From a checkpoint of a small contrastive audio-text model.
Model: 12.7M parameters, log mel input, encoder activation squared_relu, encoder moe top_k, text encoder norm layernorm.
Training: muon at rate 0.0022, 9500 steps.
Data: trained on chords played on synthesised instruments, 46.7 epochs.
Rows from block 5 of the audio encoder of a small contrastive audio-text model, named by matrix and row number. Rows with one number within an expert belong to one neuron, the router's apart. Each number is 128 + 24 x the weight over its row's rms, rounded and kept within 0 to 255. All counts start at 0. Numbers have three digits each.
After each expert's rows are labels from the 100 clips, of 14848, where the router gives the expert most weight on average: "responds to" is what is common among them. Only what is clearly more common there than usual is listed. The data: chords played on synthesised instruments.
# router: router (encoder.blocks.5.mlp.router.weight, 8x192, trained with AdamW), inputs 0-191
# up: expert up (encoder.blocks.5.mlp.up, 8x192x192), inputs 0-191
# down: expert down (encoder.blocks.5.mlp.down, 8x192x192, transposed), outputs 0-191

# expert 4
router.4:111129117147152170166122161134122128143095102096122161115088043136113134124093113134112083118138109160082086118099128110099143133131122106123131144120167099178127119089126146130111111115098108082151125094114147149158122155131134072186119143172157139121112148148135127107146154103120132126104131161132130136132136147159154091151135100145126137125104146125133102152107145082153101139160119129145101146104147148131133136144098112172144122142135082171141142154125154137110139110120144126073126161136102126122185097081146148069135150159118139116124138131131142115115161081103138142
up.0:176098126142108145098127151105070111144144147148190131161134176102110070140115095129137139118103119120178153125088145138125140129103160143112105117106135113114140124102098116109134121094107103109105120110094068157151147118146121116125150147079157124152083101108146132114124147114131076129148112172085124109137117084145141115138122143126155164143157134129153111126155119149134123139154142145094133122142115120114148105097114162084147090139151124101117173161145148125157112089163176160162138100114127076148142117141081138147153146086124146113134128109142128142144164147110152108
down.0:132139140127129118134121138119157145093137114148122079112101131127097189116123135130149137112140113167146151129120095141143177142135098127134137147136138138143131134135147162178126156121100150095119116132108156132099142149108133154138109126121116143128153152108098111127162107157115121137143135122072172155100100126113119142133099138093119091100137108119106199146091145102093134085162098185107109155128174139152100102126152105131125105154088149156123117125166148106123092118082126145066112098101123122147129128139152139196083158123125170133084128157129147113069139117132159120
up.1:110133086100097103148106111139140131156138134073151126105150141099100175099152124152150125101094096158134148174096089103134125154132152077143077100111112119100169105150129142111107115116162112098139142142121122160121123107141115161137143118136131128170103159148085108103106162116111103137130138139120133130122162121168152122158137126101134150129151121119109093143085166175118140112155138071117123122162150151130139130081134146131109141169145122073107166114108147149125147142112152128176123120120118112165094113074151195153130173114137106122123125128115130114150085116144142107
down.1:130123131126089146103128176098088096146112125120123142149148102153096140143131164130116111084074125159134120101079118140124137150087123127115131166148179143119139131128104152129119145117091101144147159109119145118123100121140103104121127113112135138133130143131134097115147079106159049140154097145095114109087138158100134149113136142130124123097192161138122172082137122152136150148154123094176080158121181167112136152141144136134126110144127143130132099133127129126136167123131070129081120157138118148146155149094154145118115155111196081135143105151129133104139131149133099124
up.2:089161100140151118168103153094126142106081129091145116085101127146135121121103136142155130130169142121127146132135145116148145134102159160153171149097143108154152149113081109147138148121120136140152106065151135147102135101122126156107121135152143172096137128140117066117153114067118100134162143149146117160109137082124128139158127109118080155111097101123161133106125130138125111150124136122162160134130166137084129129101131141095118117157132118135120142098171109137151070148134125115103160126113123103097125108119115152142057118133162180093115173137130097138140101136071131132
down.2:077144128125134121125165123131076104140097120133117154115118148112188112164120157121156093113166075098164091095110125132118144119173141138173176110151139150150127103102100092163101137114099176141165150122118134159173133128154151144117112146131084153133139130174133118108155172159120094118130109125091102118154135110149135118132139135144094146146143153133086112123120178062119117122130132130135114138139121118103103152143149156125155089157113116096109122120176127146105144142118104151105133166149114119137143104109099150122105142106135116120142098084118108139133163183140089110
responds to: marimba-like; vibraphone-like

# expert 2
router.2:133167133128093153182139124106086110153148142129125156141106121102117129110079141123084139126145118111132160121124145153136120104143093137129119127116183093102171130130132112127155149185127105162128138108138107094128132125131102114143148143135147073176132166157168124138137156153106122134158124144149144139162119102175147115094143141131146119125151078081115122129098129139135105094122121141118116139124152103128130176082132146181111112111106144131106113137140183114118118140157144133142152138077135169113106068191134159133104117115133167122153139160127129162106159161084139164
up.0:099152170119127107122132127158118125101110122107088116122182080122118123171158057142158097150141130139102190107149110158091087159108110175119087092119101162112134130113107143133131113154129099176077114099167108143106154117147136109129114119130127148113144122133129092144176124140107106180126127089119119153164127125099145113165117142140146111119124108094168146179145104157135087123129140121093148122136132115127117114120119146100148135175121133120099132123142142094100124155141089134092125170161140087122181142118146170158139153127123106146129092121119106137110117136140148132
down.0:100147143114100194140124180092127139127169142148120090103148109138086124132158103127095116129106118123140146111153118084102106185102144155105136153124163149150110156098130142107134157156096105104149146154138132144125134131148126109093091108161120171117110126117103146130163102136142106114110163069115150110158127146125128139162143114132118147155110128154169146150132095113094144114110091136090095158123144143094106072113127154169112123102127155145134119142124095112112145128182128171131152088134144106113135183131148119153116153152103091112138111118109135121060096148147131130
up.1:148118088164146106142116104114132100124094109091153119127129134109130171072102166114117136130115155125149168166130158115126120121164111113119118128152139102108129164102145141134101110112112150135062145148159155139100168132111137108124068142149186096110163140121151197136128133139117157157159135120129129114097173143140109124145146110135150151134124119114085154115097141156121145135142164138108149096113142141137123118094094076115170127124126104136172094132124141071103110116142144146144159136128113111178148146150079145068132105137119141132152108123087118084132097112139109133
down.1:125164113113154150148131121112125148126094141127135154168152118124117129181139124149126124130120109169119163137112126103142171134117138072126150087107113141128138160143101122119088133127179139175124121168119121097152111128123113129137079096173161166116180148106103146099129140127155109122151125158133136114114097162134115141085119188121170163058107153125123127137126091121103092130099159136076094091147090124112103120118099130109134115087133103093157143142117143165147134155106132133190149119115109091082130106141139111186133125122105119122124139117133111134146088144127113129
up.2:148097152134189140090122093128112168116133132069145149133103075168081153081162155132150119063123104108163131139117143163112112156123151119110171111138161114105133111100142124116179106139145139118180093141105142117142111127143127138113119126155093105110156152129092141116167175118130116135127154136102134154137114095202146098115155113164088148119136139104133140083122149145121119132118130133158119127131088150143103147120160137136128150111142112128138134116135077108148078120159132092106147181088118089118126125116141112143140133142147136119105131135131112121143093171107108125
down.2:119134144147129132151126112139102100127163163133132114109128131129121106141108119094146117146129136114138141133118114161176129147161168131153098141109122124103113154122089117151104125135098123118169167145145102154135123076157108124124158113101162156103140115068100102148118115132104183110138115074152138078165099142162145118122153109115168104101158129144147139130128106150085122119081097139151169124149089090133090128146136144130124125121112118073138139127159164147110123153135147112135141097175170135190150111150112125156115132078122067137107118117132165132145162134144092082
responds to: arpeggio; playing: arpeggio up; vibraphone-like

# expert 5
router.5:098126126131117186108112102073116120133093135160143105102198121102118149145141108085135144149135126111143128092151142131142123195154158134190117130164121145162126111134140151116118152135091144084140114090132104133153103136114138110079128140119139153127168087136104107067083111156137114130133126124123150100097105105137141117087151127115138150157159151127110116132122145115076196137144102162122129148129108144126120150110090139148134124122099152126153089123086163137123175119159118100149120100127134085152141177127111123128139139120113107138132137146139097119093165106162124127
up.0:100191161080115097139158131072129156128099141117134095134103144184156143132087121112130098098150115140144149153144104141111172161157123153189159131136132135134175134111124164084125169099157140087128108088140105157158111112118110125116124123151137135133101076151096102131151089176118117122120112142117111103159162111173171119196119105136097127111093160137130123137127131134106110149112135099134142160139152126104136147076095070132114135107135113135122137141120140091080112140143098132126145153084150147133094139122093136133141138119128140127142126102137148136114119123131134125
down.0:120162117147122134140140111146087165128166098194092130102153156121114171122088115146133115127112087149123143137149108108123100145092104121113093127134090133116090088080108133167154143134084103167136176116123123129093145125164096090142096149156121131110110154142161107138149136151154167143138120147148114130146106140137088128152144151112145123110134106042131135112122110143121130116088103121103179139149085153163117122117124099136153138124080117155134158130133120132107188156114117167105124089137146127128190132101119140144143111123098117099128105151130133131160107153126137131
up.1:188090165109088093111120128099143145152105133140132119094146109144146158124119133138131087147102154149132131132102115123069086138173121111143120144167148104125123133150140156072140122098134120116145091141121097120157155103154137119108126151087132166149144156184131151155133140160101146117160150120162087138117106150119107137101117123124121097068123106101150136127123105141112133101139096137096141146115115153106132128119106087113127105129108114167143123151185147140101144169119095140115117156137124099144180118137138135150106137107110192169140105108147090088147099168152122159
down.1:146142164163071131152153146141108088149138098124126157162133147100120101125169129094148154147116118159101102133145164109119127131159126189088108134120110110127109158122092143143153086125157114110147138116110138174147106116130109101153128120169159146129082102123134152150130088179139100070110147142092114094139120099149137071165142096138146175144145142166130127106105078154151135135121115084106134122152138145126123133074111131129089146101117140108088105129108104112128154129148136130123136118095141101161155174117137135139129120152149157150124109127130118162139111113064125140
up.2:145155093112134123145114139139173118124130121087125128115191097156128161112145115169103133118140155105110089127111119131092141145119131122074164133115122118142125098163129098161117135114111096143085146125184138101123170130131149095171083133104174119143134146137149166167132145137123167110093124139105145106177095092133111151149123155132168136105121073121100116101123098114115126150123141180154120108129114150093154102141095126151141109088076135113164149127122143180140113144131146119154154114122081132137128122121118153103163105131084131107102140146169136103160111139161102114
down.2:081098119125124107138125122115130116110093101132059107114111162113145136142142130124207111107108125155145130094111154170132120146132102129127116088121125096144159122136082147133141101157157105108124088100143113121111126140117124172172145144098122128145141136106127164129128143107160107140103140196148120111093113148156138114133134143128146122141163094131134141159105149136102162111165124139147116146073080146185144125127147118113159151121138159152170112086136146132163081128175119123101155139112158150133113113147110143142147111121123144138090079104093123093125105075144155108
responds to: playing: arpeggio up; clarinet-like

# expert 3
router.3:150123112163161106127079140089119155141133107125173136115105142124134150123129154063126161147139121140141154085121128205110157129154130127141112134108133163136118156125140065094116097088127122145129136140121115093113132161111125109128106181114096140141184155143128152114109118074121146130153130147138125124162107159103159085103174132101137114107107157131126150169131107128144183113120121158094143154110138138154098144163147135152121111085119160128166071119122166146119146103142121139116072150124118137135151141119097127108131173140113134159152143127111090084130149128125131140
up.0:123106101114157090155127123095176166149144096127101154112144053137113140102112141182130163162107139127138127126116090124124146102136144144125139148127132140119111139115081142141159131140168136137131126141106104104138135162125160143133065148148113142098100043123147121106115099145092114120136151146124143128144126152127157152102091109142120141083119131143139143132097144137111148149115133128165129151138137151117118131123130090127101120118105085097157148139106128155147162115147151092130089111134131096143134149134075161108131131153110143185159136088079114105183102127175094143
down.0:155155109125129125114164153095163093147096123092089114134129166130167166115153129113128144119115134129138111157147146109117147122120145074176134091128147137160171074109086140108113126128127155148111118192130157132106121149133136129142152121077118156152144116123173138178126140090138106089119100151131098157134149125158128112108136116165107142135111112117137138142106161090111121119109118128125168080153119145105155116144123086110127140153132128130111148097078098104121178135153095172164162148138110089093106102157144090083124113144143102134114117124137145146111101150145080146
up.1:097135128115097163121152135123132132143086124114132150116118161105124113122160115107148142115173126135141148134111125103108084124086137096128141131094103149097118137141158121115108062129127113132139125151149107131125147165151085113150124131127133130128150136097130131123149117115165110119156155121142119066064120116124109092107121174138136128123161179121134152155160090134113115079146155160110084146137100137127123096076169152135145113169165110099115082103147131131093157140185117148131127150101127133148102189136123138169168122160130128138101082142154175130112130122156083119
down.1:114101124110106104136134154138100098154138067133120121149104106092116120122126103142164126162130103088120108147109122131123131140141110138147118183196100129161113150169114132132156104154149141110149116129161124118153105171108115139153088104135102116097149141117140123127101138139113141119167145153122159167115142131148087117128117108094107150130100137082115138118121105126130105098152173101109139085129098174135090139108125134122161109168092126140148156112159084155096098124139120136146132125129141122166080116120160172121176140124139116137128111102137126125170162138091220133
up.2:087136135134144151115160124141091109146153153121110105092103133140168094138143101115106131139128128144097140141218104179107175128069113130149155146120089145119138151102110154115151128140155102139103135133125164141108111135117111119164098112132116131136113097141101168110128125116165129122144109123189113146144131153129082119096149132137133130124164171077099093147165149138136161155114166144147098123100148112122142120155130137126144135099092099110116151100105214122080148121134142094138116104104116107145130110109149119166142076102107136124094135143133146138139126136139103110
down.2:149113150088083188143143107165137099092117085109157104114147168130114152105143116159110172141108135134149094111113110101121147088133119134116087138099096155101131133140159138126151164160139133137153116156109156097135095147119166090114125136137116120148073144119140118117144123150134091126170135124156100141118145136109139119090133136111114133144139119162152123132125124081113131093166145129127125101156142165077149144112157099112130132133133098135142119160149124101158101125096054116121148128168166123172083097156142131145132125117109127108133103119079129124090182158135107175
responds to: block; mains hum; quality: power chord

# expert 6
router.6:126133102159139152145083067151138127114161161109143136151133155099144113154113166103162124184142169121135128143154122164154127115117144112128129133151151122126101136123122127109099116112099113117160148107137097101152111140098097127133120096146075139119119063082107113114142129126118149132131119097096146149113116139149105128083148102105125173136152147133107117164103175140119079142102108123155118167117108126131112094134148137180116154125124098155139121111128123120100141063144105150149175133071145119120158115108086103126064097148142150180120117147096140118119148114118150152
up.0:160133099109092173135111122119109147095134137105123111153131103106139140115129167140090151126116149108127119150127080136087121165102155143174172143118170149114141148127125087120117116141131115129138138122124145103143155093120169136146142110064116101108137133135109115122107101139141133103107169136146141138118156136160157130134111136159114139115099107083090152118129087152106129124126128159073137153112084080119115117097177120123148141169172134089110149100132157130140151150118126177178122138095137141121096120143161112087134134062133147094086094153126134135135147139181088123
down.0:150118083146145127130152094133134092138130105200198130117139083114140139121126086120131102124180128122096126116125148123113131118115185113124133137141122100151150125170117100115146110097124135109132107153137134160134160111166106124143098156146123166122101115138131123160081132105137177131082098147150135127139151104092165135120106117131134141109168131129124099135148125131150118144099081140103127101101131158127148112121135102115109108102120131116163145158126140125136134117176098132169134101102096129133133123098130149158104126188088146081104098134161051088164135138117162127
up.1:115185156164149133122137136181159113094123092116137095117094122116098150124155159124103138152133169109136133108196112126141109118136138130133165146139117098137126091157107151137107086141131142139116110108145146126108079077094140137123112115146126117092154114132118137159159133134134080170155115069133148148083141145105159121143102110125132154103133130098094115094125155123159127104109121111118142134113079105165145127163159098208093147124143118164124123129178131165111122137131131141103095091134142114112108132147126113108116129129123146172116117154139123114172143157087084126
down.1:115127128067175120118116188142157126127142123130123141137134131127135101124156098117121144093140105187073126122139110123128203146150144107140142151137111099146108161106142134142129184117129142125176148098179108077130138151109172148146107106111109125111131119159130152124094129110129153158112124092105135106132109142099097090105128128168144143146161139128111141171113115137113138154101100116117133118124139120164143138105127140139080107101132158086128175126110124131129184128129177101115138097178074140083125108110099141144108151142135093163105117131131124140101145108103148119
up.2:132106141129137102159155132126087115096126126122073120126085119135117105175161123141083155127127113106151146147138116116142134179160093189150137127126108184156110134153150121137113120081080118106115133129119142144124112155107135135125140108115091119139169152136138081060151116141151104146111099149131133109153150143089152083115133129174143113099137090150114098113123109096138105153182138126165116105151113173142150088127185120151184135124146133095147106145122144140130164109142121127163142127146165144142124147135122129124149112125143108095114156127120112103083102141114084099
down.2:121153108146130130094137106095141120071177112131152105129157165153100130107096131114095108121117140165136093167129109143100102130155134115115112108108144127132106152133139113134103138117205135121141157111123137177125148112145159128144110116173123101088142126159138100159155137094112128131103117100121146192134167100113156145084090126130175160111136138140108113126123078132139107153126114132159083114083113172171120097129116129133153125127150106113145155143096110132134099134137115128126102151133130121139128141067105137125137104126092110059155121115181109134106173154137158111
responds to: the note F#; harpsichord-like; root: B

# expert 1
router.1:183138101147179139179116097114158165123179168155131118127118146163138111121180144099069136152140171084121106148119142146127100124147157108125158130136141134156128153155115101123162147102113161110101125149161162077121163156114139132154188132127116152145142134139121148098131179133093110122144176144102165128106149111103155106115109099117100094145136121168139114142125128132136106159135108138116112118105128085144151110136092104145131147125132134141145111113116120130105137158094106119147131165104172094128154130106148128107133126162157109152182141113121125101137112158152088170
up.0:075186126122198089123110100150109107126126104096178147130124105144162129161115132070109050165148152149134123145130107147120107121114149153113129125111106095144127128135128143136141119073147107080157174145123131103133128127108138131136150144105078118102133130124158113125156134158158135060148144142116155124147159111112111145168127122138140140119117143161139149118164112105135072163148116122131133112102138124136170178122099120144096133131125155141089109145113163110130132174109111117142108138116158147147139114106116160179098124135132097086127131150149120095102128114155107124
down.0:104094192159130121129094125101130165190138176145112122112076117136153107143102138113099074157130141143102117119134139122125120115119187097161119097144153116176115141141150147121115127135115109095108103122131182158112117157165104145101124140127111118176076112143099132138123092129158117143124144131119156130138126126133138106170139113113087129151149128137133134167122197139084135156116093107109158115141140136137118135165134102141114113130130103139167102174099098106123127138108150140113149135117105177101114149083137159125102144149114108151107156100080087120107133113141155116
up.1:135096096087101134169137145098126157131118163101111135143144103143145117125119104111134121091172118128169151108128107138111164173163177126137124096095145116121082137104118109093216125144139120124160106163083122157149122142133144123136143143143137086143127171108120143148086120161098091097144110084105133135111125132110124153127129117096135087159143161140132154120146136155133127072068115117103111117138152115128097140114158121196106125115118106089167144161119128144128100141085138146098095094141161161128134134115149127140151112124136091153154133114117106114118165145115127128
down.1:113150118118161136121158111155128087123177155149156124139142131142117118089140135118108150139113130101094173119129170095134159142100183096096144164120120125103105097118128139117135135177120121105086157122125149121119115115105140134117128113144110102099098164190116177119099203122088164148127106097129175114113073126113122115107106108136111119121133146097117113107082135158185161146148159094125152126112140118149160150130153117118136093146171110136112105127100144137130106118132160141098139156160108123114142145146115152151132124075090089147152136091129096133133122173129120108
up.2:148121096175133144154123113127136132112122152127096124120124114125182140117098071128124127119146124119130117153110154121144156151139147131208173094091135073134161131124089165166099156120154126164126144127119092179110116112197127137125145127150146138137166171122168088100119092088147077106147134117114150112101142147108161127131104133136112118110146141109106094184137138106123085163096140113155126134080126117139144146095130133094117149112102110160149084132099109119127164124112108080109125107148121129113149136140154116114173147128145104115133124146122107116117111139117083117
down.2:099115132137096135099140114097138091119108125161153097112161104111106138144090113161115131135097164139158140125136164168181132110127149139148100112126122121110100131104116146165132086133093142138121159137163140121095106135155098090147124144100171099137091104174140121129150111160157138142120123137172133141153110140093108161160106114149128091128117097116105125140135103141107119128129108131156120123120147144142103100115119134047121117124094107109084126207137125144164132105136117109102104158140121124124092142142116160112104110124112106164144156113177143167094195160121154163
responds to: arpeggio; playing: arpeggio down; pink noise

# expert 0
router.0:128133105100151154147176128145153121124117126121137111113099137138131103141126141097122128154089130120098147086095121095109102110135090107122115107101146136138111143144163098107106166114123127117155087116160119116093108163080130144138133155097141167129109091105145158123103158134116131133104141143149115159116097165151111135121155116133115102135127102171110170142109143133138124146134117135146146138068087125073105075135094140156136071145111097098118145090158165153099121127146103177071145146097103165136116093175151121093096115160098133134164112157129102109103105151108140148
up.0:132157119131184144140140130140128133150110094125165097112110145138095094118168128091126174138171104133120097151147147145123123112104159151114110134122152128172129115127123127116151131144129130163106136103113149099132126124087128104137146101143070169156073097109072118109114156106135141136144156157125120098153156141127069106121163146121106138110083145117116148163112089130127157134129136132139099130123130111154117135072140134133109123125205116110116152131140096133139155174136138084149135122157134108139152166060144148114107135141123125106131122145148100144106163057087107126
down.0:133146132133142076093109125149128107164173154129151135124117119124127143100147124074156069107148152110149089120095119144139110089111158108129131134120104110163118119144097080152100126117125136144140124136095179136143130097144124143131154111145127106115150115134098133146127052153133133082148072103189161119118147131125138133090126132161120161152132111110152098141165111140164080124082097110151135150096135100153143149148151131121133118151131115109151106117111164113125125132127087132106153130103107167161122142135127143109158122195132105090136122131116115126143185181115147148
up.1:160122133150133149121148117139154126140106131092104119127136148124096137140114153117095150103139150133095109123136108131103151146099146136103108102140092140139107149095159129160121133150133119089100133124161155127108168080066131113083155110129101113133101069129116108159134149139162070146086152145106152163175171094113128121140147130143172144152105113097121140119117167156124129110131153120120112124129113093145152125137170071098145104111161107157193133143123091110139109106186137117134146172112121133146134174114138097119117192100147112134110125145140105116103148098129112156
down.1:128094113133143115133180162145117124119108096119162126202128102139125134147136119143130116137159110132104091146136116132156172134080137102119169131129133120132148088140130151164145114115110071155111090120116131141080081087121149158089122122142123148128145136121142148158095082133123120117113095092168094118150115153101124155159115150127113161116116096199139189149175111106117122164082149126141144128138122079141158127128147130119160149111083142152117152144103125130111162114105113148099152076149143167119150128118115124115155141119118106111134084115114119121171139117137143101
up.2:130131123092142135115126150146132136114144109143132159104116107141118198108128181153164133117114101079111078124127140134124146150141096133095152131117136163152125113149112133172091131129130129117118068126094100125126087125143109171187139090140112097091107102132126081075143161159121105123150145105115120107172120133130160153156146118114111174123136138158128161113156105109090134139147139107138112116117141109125120113111160143129145108117154181128169130083106099170159117183115114124144134130122117140103099120149163135105123140106121134151140124164151141073078111170103103133
down.2:125156147161153157107124129114089105066151127145161138154109075152123107132127080141116146121132107133154190137116137146117158113109123165132142121141126142142142098133093134065115123133098136121168180110150102139118129169110177114146148114133095160157111124142132139127114153101124133138087113117106155126169096126103152126096120137149109180146149109161134095163156127130145097130167102104107108128121166156150144149137145099097120160127112105101092148100170118130107078164115130116152117115135114124114159141138093117136114113172164146102146153091149100095160138077126116144
responds to: horn-like; root: F#

# expert 7
router.7:149149102116126143143106171121111130105135146133128078090110122141111114126155157091151117140085137106153176138122144151119134123099102102161135105139114144123134127154111123162080116146099093126133165139130143093088128113098118151097104158144168116117093165106113092141124157144167084117117166134104118122145162164120105153101125091121072126124126113111132089124125163162119074132128089085133112124087112111126125107157135138172102151109111158099125100122107133115142145132143117111129110090147124101082133123118141142137097078131116106130128154079120065087142164167092117147
up.0:077049124131134119138184130139139123121146116144096096117147102109122131125152150122149100162130125136125140078164159123122149154123128134093140116133164152162086115097117088099132079143138123127091114141139154127131123136142094154135087119150105101110139109130102147106139117156123139156142146136163160134096113123099147120121099093102101129130114136134117122125113144089108160108121151120136091097134116100148106134118164174117144161153103130115129172130161149143161071118147128159124144121109091136121123173116150159112182127144184106086127149157174154128158116115090167086
down.0:146151123149134112136122112096139148146162095168140160149094101139112124096151151152100136131158155086177116107087128147141116129095115138099087127095116100142140124134120121112113133115149118161105116164090136131116135096139113088139104119149147179138130139180124136116145152084124115097096151141123138147125169136161143118141138136164154111144062097097093126075135154110120106133123140121137118135136148195109093129080128127163129090116146085120119095099147140099128123103107103132118175154130101138154154095125138113175108155167112127121142093170139113139119146093172151164
up.1:097110170113115115157146156093106166146151091106114150090118132144155145114147092140131110135115094096097128139096135129127174123137138149107120142119157122143123118133108118124078150117128125152147109113123175131186110136137136132129161098146094100125096176106153123134109101133088149101120106157115061144143136132122146150119169116106168111085118152164126155118116126128113127143147138126131157140106134113146137130185145145127130116105170112146055135163143092135141127077122167149135081132155119114139115106109107126137068111111152122136150121156161126085165074149105143162
down.1:129126100125156156133126117099131129096087139144153098104100116150133114161125101113149098131148102150155122107133085128115172133149110130154103122086151126155110169139095183144139065104119102162162156087160128151124122074150115113146111149112128136080132137095094122132139103123128145113105092141119110098135113171141123118138079118118149141130148102137160127154107174129127147098139103181112133137138136139114120128186179129160217132104137125123128181186114126115102122125125108149135160116109078127124130115112123143108113139115106168142117136141130154090127122128151156139
up.2:085121116148122102159140119080140112086073148084117090129140129151090152112115160148100107128077107171136140140163110113147118141131115158168150119128138111094110066170140099139130102118103127159115136087130072100166103135153172161108169139137124106091096149125137081115131154142118150128148128139115127119123131130116176158114129164141133144112126125151149128134138148058117128122118114073134139129105111102102157154117087108123145142142137111139203152144155118132118110139129157147126129108099136131110105127121138131123171140119127176134139135174161126139118168124120168125
down.2:155138134125119122153106127171114129095117107127128136111134159157106156131124158102150165120149121127132116162130114076136135129143138132127136169160140154121116074122102127129130110074118149163111099094162104156136129139148141096094091133126104163099149136090129115123156143144147143137133136104101137141132154153142132144075118140122164125126156079071130118126108076110111108129108159144149145102192139156121121131095102153112151126113161163092125166137117111103094150168145103106102148151096083098107140127105105179126108115103160105138083118093161131176138160175120125102
responds to: thin (high-pass); white noise; instrument: harpsichord-like